Rows from block 3, named by matrix and row number. Rows with one number belong to one attention dimension. Each number is 128 + 32 x the weight over its row's rms, rounded and kept within 0 to 255. All counts start at 0. Numbers have three digits each. After the name is the row's rms in percent of the matrix's.
# v: window attention query, key and value (stacked) (model.blocks.3.attn.qkv.weight, 432x160, the v third), inputs 0-159
# proj: window attention output (model.blocks.3.attn.proj.weight, 160x144, transposed), outputs 0-159
v.74 091:145131097121103157136132135105131133177125136133099118136060114136062119068104136150167213120113128162102161108150164097166130042166124167085126123115111174110098159140134143108127099116111139203095166134201143165142094207134156138122162114108163078076088119150127131153130122142085098121137145151097081141128137080090125070143119212129200131112085138152149134075083113125081183147154150122105151161135076191127042125106169115153161106128141161093180143153128080095109131134133130
proj.74 089:097097123098160113151063128095127143123140151175122156151117205111144165148114104140074035119140085096201107152127083084133201194164132109138126142139134143132135072098121089160136182123155126100108158150127168138180171082077127052142119090145071136152108099152157062103156155109130180186100061140127137096155106166145165179096142109136119092090110140148106106127123175216221139134149130121119121138062159109137103107150124101111117135126125111112113111125113149145140103100128114
v.75 105:169105136129128194171170131195063130143123151051141095143156112141183133145124129125119110158148135106102165110053145090201101122136135132139112132121075132110121136079129097170075155122106166178121130172158180095118107090131124144091191106154164106128159144119117095173130106109149123085145080079100110117063157176165108177155156071125144167023151137089150143128161133102134131127133114139124142100169131077061112085111130103127149111139145125114131145093075063208161148122113160
proj.75 103:121126131133123154157154152135136119077063122147066115058145162153161075124109131077092166152146129143115099066162119116098122128083114133097168063180177108172124139127081122073201122110159146131117189149115104110068151110220118123143105184107108152117120103111116116081098145138114119155124142111097151123184144048092097151145214158136086125158118070163134080080077070105110048145108151128107123086157124104145120133116118170124109142099129132137157143139069173132137116117137168
v.76 087:117135087159174163103083071158125154126136049138177122127200122088109118113123108142151210110124145118138136120129122133168165092112117137100128153096139150119090159151164102123120118131101058154102176177071120105123164156127176099140089120079186084098051169160150073148181113067151136062156109188091154169085178118181107109149153188136145118139132084162119150190073095148133159127145140125077135139129082133122073131105114084102135110164138107110163108181172093127120138133133112
proj.76 090:111152115139090076126159121150158128102109170189090133145113207117141123110134191145118038083151126101178127162116134141108141126129102091115097140123133122157188062143104119095094124150165167119132112121176167115169121159168152116109135162124044130147159107082109104088150150186078124136110094108132115165099091117087166135126150148142071136077124149105108104110136138172164183216149135188171056102098077063134154121147168092142132112149145126196130082085136153125113095133172140
v.77 089:135173099136150147121159115115177134135146133097151116122131144124102095091171144108135137179088124098162152172137119117126084098140126106161091152153104153143144114176127131092145163171143177078090051062081066123095088129140139171155100126106110094087139194139123156087135094146134104159153131123210178146159117158145078189118159089171153167122105188190171105148157161116186138082118139130166117148070130112114118125175117131106128108069133124100109094074059157141085145127033158
proj.77 096:148072189122046093111113132125117179129157119097130104148079150124165132138094126185154098170043124075114150082116124182146199172136171161145095128084134113150106127135124167158069115144108097159127158162118138169123131104120069111114087056102152107158093095157178112179134161100156173116092188135106114101062145093103137085181133134096160139156112091129154156121103165109052155148109088162106135161115126122119109117094132108130116158159154194098149165153111112132175082175157172
v.78 092:122186143128153119147123167133126104074153118123120118179151088115141101059158147115144124155115135102137060127131072079066124175151087162162139088132147151203072170094144106145099082172133141138164121150189144140113135103139175105172199080151110128139114144118131120114100179151152135126137130128088178100069172185141179150126116097153108189105146091113120097134157136094099121171127106121102173119184150132124163140110085137174147076111050098182131125180039155100128118149101083
proj.78 095:138143132142105122128147123095116155151140149175136141078104113150090187178100127121146166082083169112147113116104146162149141112121136085055136181143121136114156138183170050155158189039091095095149139098098123090112188124135112142071093154152153155138116103115095177153138122146134136145145093090162109218169084087107171124161195092165137081136132108126112108104148102148114082043114108144142107141074076107120150141160150124140149179130133122037132092113156119130144082076136124
v.79 102:130144127157142154163098180106101109166106138135133123144134062144110168135120097148145169135188157125107137144102107135150131144065116120153123190151063084097103115146115049136152152149120088122106082186118122123164145117099085061143135131192133144156161129079150095176104146058157138146171095153130138100125147127106166114054088107157115143069132102125111081093133115124122178150156151090155185109070189094169185103148080130165075168124107155135104104062177166088147183113163102
proj.79 103:080085113104131114138185070135163147116143143152129102180133066131167117119070128119127145099115159171119096153160204046125122082090115119125142134166117147110190160088119153110111113142149172125127163107066131089175151131149159186158141138071140089156062121127133193124134067132165196124102131112148130143155139126160117116205140167098145054131157114084096158150133151109161134164096080171112140144191064126133085124150154088085138117179145131139154145160145107104091169103183133
v.80 090:134134084171127108153118135164108159089123085141164118131134108097160112118154219127161052074144196092099174151108126127156140151127152088230154084139115087150152199161145114109105154093173154103144196067152124091063142096115142089101127109110114107109151155116150145130099096117131091127103151146074147174104124089126143124051111161164141115152132126155120157156109115175156130099170079177121164117088178147165095133158130078096105106071118141135131117203101151145162073147115111
proj.80 091:169140176137069145123070149136103110076149128148101164147060176093136101113106119135141153087091110111161134152085149114088096135154146193063074091154157094144131078169172127156152136140098119128092102190103176191118143178131072160108089153108132148121156116103137172121106116153061148123198120163153157145105059142071148103172166162127114139127128145087130085099133180069084143177081135099103158130098061130120154107155090133159146097141120106108083101115127109096124132119110208
v.81 088:092164096116098111124127141123138164104135123134107112113154139120119132135174128160149191102137174157147114114129136184141143109151080146201089176110099131163096142146048127077156097106160185109157131181135088085068125077131143117148135158151144097104098144153065112122040087118120089105147188156100155140141121112142097122149173149173140197111134116067119170158115073163182214128140105112128094171153138128129076093094143118080073133202153107128154114127109088145142114098153198
proj.81 084:108110187145101133085113083129103147132120126113077099071084110143184101167125166161049060106182067137100137157106142163157115127150143120090219123127143074121151130133178156118117109081134113164061150146151167133162134113099126160105153128102123133130104137155180106140163151131160135131160064109079093117158149150084124097126129090114109090131170109143142081061118118089058097139087132132160206065144120114176135126209142173114161139103111139112149152080151164191146145122130140
v.82 098:077179138147101188164110118139150157159115147134136104170154122152122115061171110111124118136105117089093148058126131129088126098155114142177106183116143174073119141094122157136091089100175186096107115118164120051178179171084140094170174115082174062046106145179150091129065156121146157105161101114108110117166118060155106116125117153176148095109091149113172115131091127117142164171126122171132125143158128097125120131141165096094184115161084158103154104129077051108124173129152129
proj.82 099:158052081118215075134122138113133132141159107147134157111116169091105117134129119162100101140104071118110177186131113152166150161158166124083187125094112052192117130129115114172111187127167154149156165143107161096127086138115084078086073155153111141146163101121160077082182117114142161157146143164113142141066122141105160124136190119129094157159102091122115098087096143159164097093140120138169128106081090128161112118152124067185139173086117135115151147118154164125135042134136055
v.83 091:187118129113104162173096048133162113078092165211130172116118145110123186105096110152168136140131181095144112126098160106090104159126108078123093116110145132184085134152094107138091114164079097147206181085138115132172174078150111085169111150159139181146139180125101140180184129155106143077110120088086123102113158129114122111102122103086116136119058142155171154138170116154187168088092110152138091137153133122152171134145116120104088167175143150128075116189116172126072095128089143
proj.83 094:080127146165116129072141163125133123128120087135146120132154106136163081144182165133136150129131086154075142078065164131144156121131166114136137061110142113112104144072187140129133195103129141078126106093116138129177110068107157141138093088078140165093117107117132194118066128141136107127094112149100155137081145109115114184181169110128129164082202059141143131178123132081043168110213089177116112139104151167132145146097181130109128146060135098120157135109087089063136174148136121
v.84 091:171135180158148112073144131097196168149172085128150120085175108121125046191125129105111164152110092088093145164098125162149121175128121109136186116139149185058127097122055091172127096122149078103105066075094089135141131088136151102118078135134160133147164088140109096102144173142140133157126112079133155125138125128133141161108162117175091099143178148133075082149104127159181071158172136140095119126098143064166149145103079147162098105098192089162127116102147156159161144166078120
proj.84 091:137143082103116177152127107169100110156119192129126137139122160154122160105107172133080131151103144178171081084183088122091128052068123175139095152183163163140112134116134147119105155138101129125132140109202073134161092143167139149139100083114155113160111120110157138138089128118060109095157189162144102120132107164133130087167131167061168086118126133144081170132133082078041183151147135094131087166119131196104109093132105125147113128139110179107149090137079116120054061168103096
v.85 086:146104161128154135138171143157184145133145105150137105123137179103083145129154118155116170117178119118113135177120072125177111116117095096102138159103095130046131139116135162148160157113152183079149087133069077020091112079100123168138079149127117093148080208151157151127148170132097164143114110137139110123091124124071094133091207110158081138131114174120173108176132116184124127152086178143139070107081124064121174154127162175118106136144110090107181182088100135144120133123097162
proj.85 081:102152069153132035083140134118103165115144106126099140086078074146121103178101188144133110196154081159151170085139146154169138080080166164148127128149110114131087162132077093090107112125093116126115134084104146145117122159170165162148171092112111084094127148167172098116087057136160109113158162140074121133177117180101164130148109157086142161103115127154140129096096174073130112153130100047143153112158121122106088097141102073139173119173150197146161156147154201150171123144112138
v.86 093:086128105127117101135126171121111187149149085136164064106184159116140157170132098094084092135141077162154165114115080149099114136136088188165086092109127102127114125138114125132144122068178161207200086126155136135107085158145141099088104078127162137123111150196109125131122140178122151052127161121102173142061130059146104137148125113139146175110138079074155150156121140115170115142164064132084112099168105123044156159072152138151145124137108119182142148120170112184170179130153117
proj.86 097:147159155100186131087180100138135137158138132167055177081146097104140158156101204169145144127122147121158153155143081095148135093103102046102170181129157122144088118106104138109191113181147114168142147115177172091099132115155107144067169164158142149101142152128128136166068182124128114190150112145106151104188135192112142132115136120106097048123169170139144086057108085126139140124132146108144167118130128167186124112135126086088141158156083082104162122078090158110112088134066121
v.87 105:179076155103038175087107144076142139136163098136141110124114151138138074104107118144087101135121094174130155135196087150197189123120166177127149165140115153105151115189105122100081108154095153125157075122104191116111075035109145172116139158127197081128093113135157106127109102142120053085144116122102131134147141109145123178134127137115185123110076127187144097160124140116082144150075087167101151158083119127131093143121055123108134134131147128130193154126147121174101112149066106
proj.87 097:156178145111147092091074093186127195109162190107134118127138124155088115161066118146140128151135088071119162093128145136118141140135091146135073118133115147152094182105132149144119180102171124113113132172150063128161081159153121096104091128112086130160090116138103107093171144149184176109131130166145108116104119149086147058061106147109133172180137194148093162094088116184197098137203114176078116158089104145155159116117143168073101113103122162140099070108118151133175087154149167
v.88 090:133082094173087125089100135162152140131166129123077105101170094144099189109082172120165137119128118155141089170064116095114122126124113184129178147116155086126159184135105128143154154142140098071118158124075164184155146080093075155094102148137116138137170137130125132186106091155059141148122170133129085118122134103110139092163196105129170125103149149207109179126108117106072160106139145124131125169102089142116063092113106093110178161123057068183174085151121136066123093159139077
proj.88 091:156201180106125158172112162117109145124103111123149181137141198173118128130109150088171093111139110114166076084144142198100134133139135060131106064143109083117168087134097125124103130164144143154079103145136126104135103165100165156179173148129122124129085108062165124117147114137128134121132091142142177134132143127172072126150116157105070123120199133130106119133113194143134081132084124166056122064122151151134200167142126088134045109099149145118035157101132134127112131039125133
v.89 101:134115140176135129084092171119124171162130188183105171096086121107141117065108188106137109154100080175192111189141128132181171153155048056095124148130138160097158050141159162140122093125107197141111136181150127125134129143147151109128166112115157071139161116177108109076088119152117152080136082147145187134147119128118144139135099183152134128127133157124124103143160154190149130090117130116087090094123120131120117144073131145128104191163165083086139144092168107055099085118065109
proj.89 105:106174133052113098091130141127126109110139132101133099123098116177084142159085101157115144106114122135141124109119117094152159132121171208161168130076095153158106149111154119092111169106101123153109144125205107130138157136065161139100159121131113190135100175179121122123182209125203067172148086168139063044136125123101096087067054145117140189133094091128115129096110102112141141170158162096125157148164145162109119095138110157120106162102096194163143099067128167164143131141143109
v.90 094:198119123133126074137144118092102123075076153151118101052159144085089103180122153120210119106111142126146072121160109165077111170077121155175111096100136069105108140118094147133103057133101134141130084154144110134143061142178112176098148076146105178147118099176187129110098134121156093193132142142196079134141204103115120094133119109098194138136082159134126143177140151095085168110126096130154109081163106136161119123152164117114162180124133095141143121132112125111205158159095138
proj.90 096:136139172125100142150119160171124147139133126102109086118133100171154190116123098130101165137185094119186124097110154081106130069154163106114092102124082154135056109154153108113140154098183074131098139092130137124119120157105119129140124117184162185078067184175097152164082160055155190103077145175093143091167095170143111126114100150152118097139153166185150084147173110142168071122088123114048158069140183109128118163083166109162108133099146112130133171139090096160096137126139178
v.91 097:098132126159131143125152143131133190130112126175134091085157148095109156101124168155142130074156136121085140145025149122131088084168051140091036071149161121074113109162116137114122127098116227161138127097158149124167139161116117106132110110105107145084155124135170177143137187135090075137102119134060196209093134095116181120110150097113115106084073113152156153096114112076078158124144153144143155137152127125163166144126162134119127127138108155104160184141163176153179080115125142
proj.91 094:118110114181102124159098154102137101092083121164133073127151135151128137140102094174142100097126080108164110064163040106130110163069144157123125087093155074138076092093092123115134119121088076150181132122137199088153216137061174113118130125132121132136148151169138135191092070096121209101171127131155176082127124123122143156114187163171144165087163127070148143115121171131129127124125108138132119151124133129154096084122088063182084107145108108152114123086076181088118119105100128
v.92 098:158122116158132093158093141092149130120150134134117156134141062093134146085135089141130101080117106103184131122126145077130101120182119150110146111062155158127103108149137170122133127145088104113073178112161155124132105149130185117140183117121172162159115145176163140141130162153116102092117067104068131170115139136098082104104117143192090079136062089137229085097108104146154187088080103134104087113135145170096102105162166095158156071140146132164143159182099190142155190214114126
proj.92 105:102132144099171109114090109192179166150125115129073155109110142128124126109148127218155137099146129132106186122074169146116181157157134110112140167170122111145106131113176088166168165112119141108124072165126133104133193081068164109077096130157121150124127018119136094129106087127127122175191149109166165128130142158108158152110157098121161211185146117129094106180151164120110081127106094111159130131101152144136148090112151110094089155105160161144129106074103087096094071052087118
v.93 105:138093119102122143039132154097125138106132167128155126151151140143105155180151088118156077131070047146156116196070053200102060169137134136188127195133118155142111120108141152140186149103126135107109058158126179139156107123140167133086099130084090127154129063160133141138116136163167153159098113125120142153102176122172122136121113150109130161129094152147109074151092148123033121124133141096109151104132110160153129134096090104151119146146091116064177108104208115189137115154111159
proj.93 103:111236156140174112130136100120176174159093130085108100088113140138100090113061100109148146106123136164108155151142159115091145089101177149137086141151148107057128104129080140190126052116155128124157164124151089128093116161131134117141145095119166091119137190135067120166133123088121164080178136131105143094163122102124111175093132093139143144145117197097165163076111115134172136123105127183134062176167135119143104171181194073079066100127110178168135111174119131094107113132117097